Rows from block 3 of the text decoder, named by matrix and row number. Rows with one number belong to one attention dimension. Each number is 128 + 32 x the weight over the matrix's rms, rounded and kept within 0 to 255. All counts start at 0. Numbers have three digits each.
# q: attention query, key and value (stacked) (decoder.blocks.3.attn.qkv.weight, 960x320, the q third), inputs 107-213
# k: attention query, key and value (stacked) (decoder.blocks.3.attn.qkv.weight, 960x320, the k third), inputs 107-213
q.33:133204128105151128114189161140101122134096201127136085118137058147065083101174050094136141170108098132169125079060126141155086085115154180099115061085154094153159140103120159106124095113103122107134167124150194136120101128145062151090128111151131126119147125176154120135150095139130110145134063165140197115226109117106132
k.33:108180085157106123142117112090132160106104141100135062072135139074150102134133096184058159076140128123103131078107129143107130103035079139123169137157156069157134143147109100143163118142106132109098194121129098134088113138093164096161147133081114110120092064179126126147110105102080123115117094072120043098126141091116132
q.34:128162114143136157128157137093149117146106137124189159159067121112114127145108080173112161108133128150174151148139167124085062105120122105163171138080130118162156103109112163131143116118154148151130152134151125105095056102067128067148124067158155096113178134118123131137193139127120103162123122106114091118136110102131083
k.34:146027099145161159110092130107140107152068084099150103114168071146088127123084120092125088149111115117094100094126121141149040106173195113072086114087125161209116064053107098171120172189151089138108106149068112137155129174090131135141172080137143124144160123133091127137112072146166103109091148107151106152109140120118165
q.35:084108131124166107128148091114102137156132084084109106121136113130161141156189106145113133170116155150101138087066145116125069107129124151141108135140091135098161121059129164073108147169166191060135145083081112132105140164149116148148175210131087094136126109116125143229118124086132176127159158123124135167098127087110100
k.35:173071103170121154184199129156065113093129153137126109080123124087121154164127134109056128151100136147122127129098143085104173136137109104133147100146160135191088149129112145107131152134129134071147148104058180115102191127145112157192068139129150146140149190161102176107123114088119092132195136151145164157185094065156122
q.36:149115175125035136106177097105089133126123116129163174092126137094199117148153123143164133105107139161157090089116110164091152174189126194106139133117159108128165156124191110168161183075175122137067120126131112120118124157092116176113125181154117116096152081061160134132125121106085137118097136150133177119157081076113137
k.36:068130139188158156112126153181116103064110139119135111105146123069133125088109144095095157118144120121101085117082131165080112147149142081123163134136084156131162150164087159068105113185125131163172121070137123076107197172133175156145117137156065145138135122172070149129131132117156133189120158173109134176175142201124155
q.37:098118158122165060161108172160145150139122133123120090104139187153109124139192088126080115106148150161186157191168170157117098166162105137137185094168174163147125134143140094160141223112145154168099143202151085108140144118122133140094115106162129157099115094109160042171115167167158130148165106147090159136101113123110137
k.37:135154126161138127133116120162066098119176172158135205107124137139122127180133120142078166104127097179182084100139078158088159164120114062127043108179085139099074162081147121114098080165099087097101121129138204143104101106156102164128108090147106119161135164164076140154090148172155118139208077159048150107131121152133129
q.38:150122091161191091177158041173112113150140095100100144126183138107118071110159119117102111064055097091146112115119147132033136121127138166161150093130146139087126119088190157078160148105094139174123155166155159136136120149109145152165108125082110172109062143133122122133121137118157093140136094126145118156131110164210141
k.38:142123052117117154130081128085116111084095166207060117161110138155140172112112155148150097150184051121130157138170132075153098132090157098144095134091152156111131140157133084161112111152163185145147161091140160092091115138117137132125123132113122184111124164120129116132113150127080131133134121116111132025176143066150067
q.39:157097104130116175114181128121110142096096079106166152115197184129134153180156161131138120118030099168097204125160166140160134164130125149108156129109161231157145074115131124105073082105124151107128165152137112156121160082153105162071148103131135113158166133124114128117140129114061146129133136173217114122127122118103106
k.39:089123119168140151165133117153128125110156166180175120120083125075101133126071075109115163178078116108140165128078069139114140159163107101085128109142082147111091184149141146073129134126117106146112163149088089039112100208132118197114114142111134136102175207115110106120140108065154115085114123153100112131121120153081117
q.40:174082101135151147119175143125145117115189144123089140148161132149146110074163036140145145154139173147083129124151084175075107131128142122136097162144103154163137096087120143142112097118078126129062112098141181095110159105117152133107113116078127150182113155101129127161144130116106134081134110171073114114170166114110098
k.40:164132148164114160161105197151146139074098135124098118103059191136092095154101153170161113132163099150084147101152119139109123125101072115117074144070145111137133160125055113100113108052091141134103159121142102046133153080153164182116152172166126125148145105134104123141156153159115115170105088087134134116131114095053108
q.41:078153140173115114100195114175101117125115176186115186140101094107119174115110149143141164107083163064117092131136145138141156056062105072152122123068137103156148119102120158190123081134166127103133088099159127105152170091099097071089073128135130147125082154130117086132106153049142150117133124149134123098185120106081114
k.41:131111113118139202043088085148138141110088130209187079146146116134164157103163186169082138238084115112110155116128120123109109159109145118103091154135122155175132098141184113159148075172102154141146078121108140111145100172083138156100119125138089092110175154134150129121088131096143137105103102085123170142095155157071170
q.42:142169151128110091171082134149139141159101111071091111116108195107161089112120096187115112121168148134147156152103127175154109105149175084050091128119092115170161121194144107100172148149140134105099100081148055108137145151092153197164142122170127138148138159076163119062116143067079085069160086131094154156111087152141191
k.42:126141084082150148144115092174125053107125062099207158001128157101107098143167153123171092096173164118114120122116157099094102113153076161053094100084147197144125128136121111124102128147131140168068152115113118147081122075188103146138112144143157122086113135084127092132142126106097044176062122132068155128145101171135201
q.43:143101060144205138155105132171121132092204070079141171173134068139107149189164152139135078088160118124166156163165134169142164174134126089163161088093104121135118117119149100174137142089107154162173135136167085114075080121087106153144109089164092124142111109127095084129084113131177086120142192050100149088152161157130133
k.43:095131143138119097105128145036051090099106097100107117119145065119084140165108131091178098118121160120143090129162142093168125116086112144122097088161133134131197135097123190126179138140131170181113125165096070142135139189115130104110123127173086151083132148153097141185078126084166146140149093181189095107148148100164133
q.44:103141109115129153119142142122110124146145106119120136123151134197145120157119115109069171102164185100090138136181136126147170130154129098088125164177113122093140146130125075131104157139125148140137129081135153087159108127086129076109107109124119147145128148145177096144170127133102082136099132086159081103115171143119141
k.44:135113145135106122140096108090120155140129151087146149115091142133169113146154114104117097080188165091071093151094173121139150127097090121072175137124131150132099155131138143141125140138137133152167183134114145153156065133104127160124079088151140139157109160077090121180136128163148159121119136144230138152083139107065158
q.45:116136121167125169120128132122189117152052121077120088154115095096174158130057163123141142167082163168137197165176172093129167145091160152135169186111143120132102162180117146141093209115121087164117099078107101146095172129175122125137173083153110145135151106141131109140181145098088161133136134072130169084149103132137121
k.45:111097072096160115117162080151102149104091100148128118155068125132125121126173098131119140188096112098184062112116173126084132178118174088139136093114166129171073152131153112128168156103179127114136106114123142152146159157073171063097164134144149126131144177192084153142114182063136127216119126081096098059120184123151142
q.46:095153097121114125144104111106162182113076100115205116102140115104165114102107085131098146133193152090113130181154088083103129104163112152134123158137098154137139109113115092125097126115073145114143124111146176158120134142163128145074093140120126117150129181055063191166167127096138142128103057140146125140083094135130130
k.46:160123164084102102155186094144071101082150164129118128097113137089130101115086124108181140123108152157133147080143109127132080155104135105091129084119189161125131117138114168120195116036136130125148122097153111087079111159081135096140098086118184180152103106123111199185122096100147109155156156119124189133166060163127116
q.47:109142113129104133120146117120140146124104124189078187156121157134174138167221116119121136110166087127145135112119150173094130122102135110147108153118179167137210138140147134072202147109089129119122078190131144065124123122204123163133167177204110189151121109151140185118159088098089168110176072148143104100049110119053181
k.47:096120107176106109144152095182100144104109132109119149074114153115112152072079096140077134101124160098094146073126103119157102143158081106088142131143159159129115177202134113157099111150115075081103085144141083137159170109165074126135116134107161119150105124139126184081165113127122203165143141111080065084135084154080147
q.48:148115144176187135140098106153151080090136116131119181115111125155119193135148108141181130135135076129150195146132158049183133076148118129150118147119145123175113143134095134155103173135144152085165110136131113124147150124166085078187124116109157115107074079161178156048140189133065099176135131078060162118128129142098160
k.48:050099126136144137130096110093166145134190110092141103144108076150175103068156182135192085145147140165185107094134133068167109140137117136143177162112093047133130174167142151159095167125120135127125135163112197114100049132107086091146203130056100086131105154061183132094131126085124096071119172118096061118103096151095171
q.49:096104134152030092123125125116141104183175071110087117089112159108158115109102137096119164071189109131152149161086102132106154144142078157163087082143109105068110150113164117121160134186152138138120206157168145126140067167148129041111086124158109078125055146074189156107137166181130131139122154147129064107141158153098109
k.49:117179127145119114120108095138111117038137154141091098173149128190072155107141092139153169130074106146134102122089117114115115123110016170148139183119102151169184148032161151170114241096103134105107053165126190144066106126224125212127126155153156106122109137120136120044197109130137152129178152105136111173095112065080113
q.50:148133108125104115081114108099168157206123137149092120139081150133129180146188131104070130146142147161142142114096123126111155160135092149092106172094113168102142108157105168100112159105154124109123069153119079122113099179103142061098097142088124102096085126154147113110122087136137153123078158159098129142156088155066161
k.50:097076080179212132150113130106111103114059118110099114132112158134159135146065112091125083157119146133105159126141101145111102115127098157112085148149125102129121139114135140100168149137105145109119117123118110125104127133166155144121188134156119118104092114141165135108123151151145106157178113164156148077109059097073126
q.51:115122124121079074124120084108147110085122196116144152123086170123115079136110140090093145082152159107134110119166138149139113129125089055110086101143196131121100149132139105105105154143140134093152102130117205144155122124112128164124137146123082161103110113119129171098116139134159139158085197201080117116147147123102150
k.51:156113150104156117162128110151179152101108186168093118109099146106230095133093108097083131167137159110082114183171138106074168106101150073087133079144144155186111137114125173160119087114170168119124106173142106075122137155132153137142133131168137108116085123140147142151152128141117141118152088101195082145130142134095110
q.52:194127111102173089060203170157158130152074141140136130117109096148197122136194135102079104121138118180095145110109108201078103148120118078095165179192168110116104191132149113088105124141131147103102148123144170137111120111127143100073089108156121140086112116097183086118089157124115164090129146072172146119111130143141186
k.52:073090103089127140156135156094143145122133164163124083135119125101106172147093134114099077079126123073120122149144182145174151170166111087116129182106084146150159120131115131126142145127139168122125084075093118071177128154048137138128079112132168160101168116127147143084081137092154164176084131206102157146088090148101209
q.53:129107132056105113098112170075183075100170101079156123088099134105169178056136078177070125120165123093134130121137001107158139180158174160195124171136159087115116116136113111180081149122088127039162143132094149115149074091170092118104116105146145147137126175125117108126093161120171120077105131101171122158094132102084144
k.53:138097148090175118100172122089192099113135117111104117092098122139142195123102132137093175118164136124145087119097106086164085162150077116115119137102089107103079159174094124113125131133088068140133129156164127183104169132140172072137160108126143179116120132158107096130112104179174102161125095135061133112173160124139116
q.54:152134148112075194141164097149096154127114111085127146181104124119145080104086185128133136030103154184082151082100149069133137125090105118109136151184081144167122125086116115097147158117141130167153105173171135122160113119129103128090139156112155150107160156173098108163121155145113162114175183085152152069156099112132128
k.54:114177114146134079090126171129134128157123092107134140144141061100121151100121044130071133071146141100147088127067097106120052125149126127162081133129125155173114107112076136142151129087145078175097146138083123153155142140127133117120132144147102183148106134141109089094147075162132164122096100048109146212144151121161129
q.55:103145075147101171122127111122108126144119042104099101154149172104126152181154125049191179098074168164125148151144037153124161162092131171077139120102134143124167118144105138130120124099151146131090215113148150146086120186151144151149157119122034107166131098150093096113144207138107112124203163131101190160059126201132113
k.55:171175125119091126115107089117126108136106117107137161153164114124140166094136130108118093093091019076120130121075082165123150124141163146100129188080077090128165119110160099159152131129058174091173094114078147126107142123179168151094099111092099152109100129193130122102148150146141122149106178084115205042161134104176184
q.56:137107141147144095112148163149138178164123147072185118153087154107147133146069123126159109148092162154107123139137183116132111092146123105046113035141157066188162169107114094127132145101130158116123214078075138108073128167147105120110145159096122148133146131118105140140152151122153130096130121144157138095133113177116096
k.56:154103136097125115107107169112128137145102105158149112132094108118151136152082107131167105125084098124131097137142112129101147141157146092159150148099120088137111187109090117179101185146075076184146127085168154107140168157123131100095146104092133113110136134137099152156105175127093108139162151117179070177144139124132169
q.57:091127138097163121166157103183132061097163113125152085134153155096146163082177078079138098119157128098124106142167206185132099151113126166074100155140113105209084156131111156135122149129038116067075123130123123084134073205150189015119124157110150094130181088118134186158132121145066137139143060097146160171101134151131178
k.57:100077118080141078119101128138127119115132084138046108104111185129175106137090106073137073117150097140171164145172101114111156160151150134166120143169135147108099065207133120150110096079163117116133090111200178140081143144089184135103082068039128100116143168082091108112145157213106091113121163100116092079166095155134148
q.58:143096129150144146109168198112092159168191133144170158093080110166088057163133136154157157138093174084141127156080108141189099154139133064176058092161126115125115153152127099163180125132125164138139181144158151169142121110127113138026161145112157180147163184126095142099138092077096078143153089129099152071114105112115062
k.58:151180078133137089111140103137154153093168121120128149101158162154078137098145126150076146137120118143124094140128138098130139095171166176104062149089138100120123080092048092072145156108115138101195117224121164140129115112077111206142091124106091130118158129090117081101123169149113155149109132151090111174192130132140119
q.59:055079138116135116138120146169089157072165127167096085135103165116113133102169128125138119188153153136094115117151141120058137097148087190168145138118150121089111136162044110140164131100144159115156139169094144087164150113103167154135127163078145132169093100163197094153134127127165131142049121114130081051176128127101124
k.59:194097112105116155122147124143060104141053110144056141126112129126090152108135147060135106105085118160140137116110084083150227126133167143135147129152048092140102121129162173106078112196153138120091119142155121177103067117148122112154087091093157139165136121070130075099133105149109103167083176100120090184180141131145121
q.60:114111108150139120201157073099109135142126072185115198138135178110168156091074145134148142087098096132090110206137108127117165124139067097127099125116145109123075078154079172136090119104126145110102110139147142144140102172152093182140156118169058114165122100117177117160137158139136086176128188120155090164123096118208163
k.60:147100079074131081117076143147083174083081160137063124114197149113077154142107083159104107130171106126145170077127148109131116082157187156160070162137144147109110142130099182138143121128179140140050123185134135152135113124146097121100166115136139126143158181128069121136179161167126155075129157107103102183097156122183120
q.61:154127107045165122142091094145150140115124136151168124173110155155099126150148075195137076066068083133161129127171128146181185087083130102107176145072123090112063144087095114145128073121061121135105084109132107205136147159089154117093092123178152097132189119089132186093076130152164127078181127118131146091155063183127178
k.61:185147104145082152124126141106164151151149137137091090085173100152062153100100148088096145142179164146114164084068102106130121154160104138150116172133138178111119066085071148144178136181113165165120118115095125160154126127081105151136128160159114165147216095124067106135067130132117159113122165145133152119182109107100080
q.62:154155153137134195117121098205137151114124092151116090151182105127144142151124092116153122099189084157165140099161195105099129132124076121096078120062114159191135094131157145139136133120142133143171113179094114137180099127139143150116151150111126149186123120113107184128127141150154091038125036113160145173098111107112158
k.62:108125113122045167129133129069144123129162127166175158168123100078180080170143108116113189136098148162151139129104171109054126093120093136087117112123127080134134088208090110105122099163138138166119116107168125154123145157119073092103130136159118124084122146119134134199093116127131091110211118146102172160149131186119085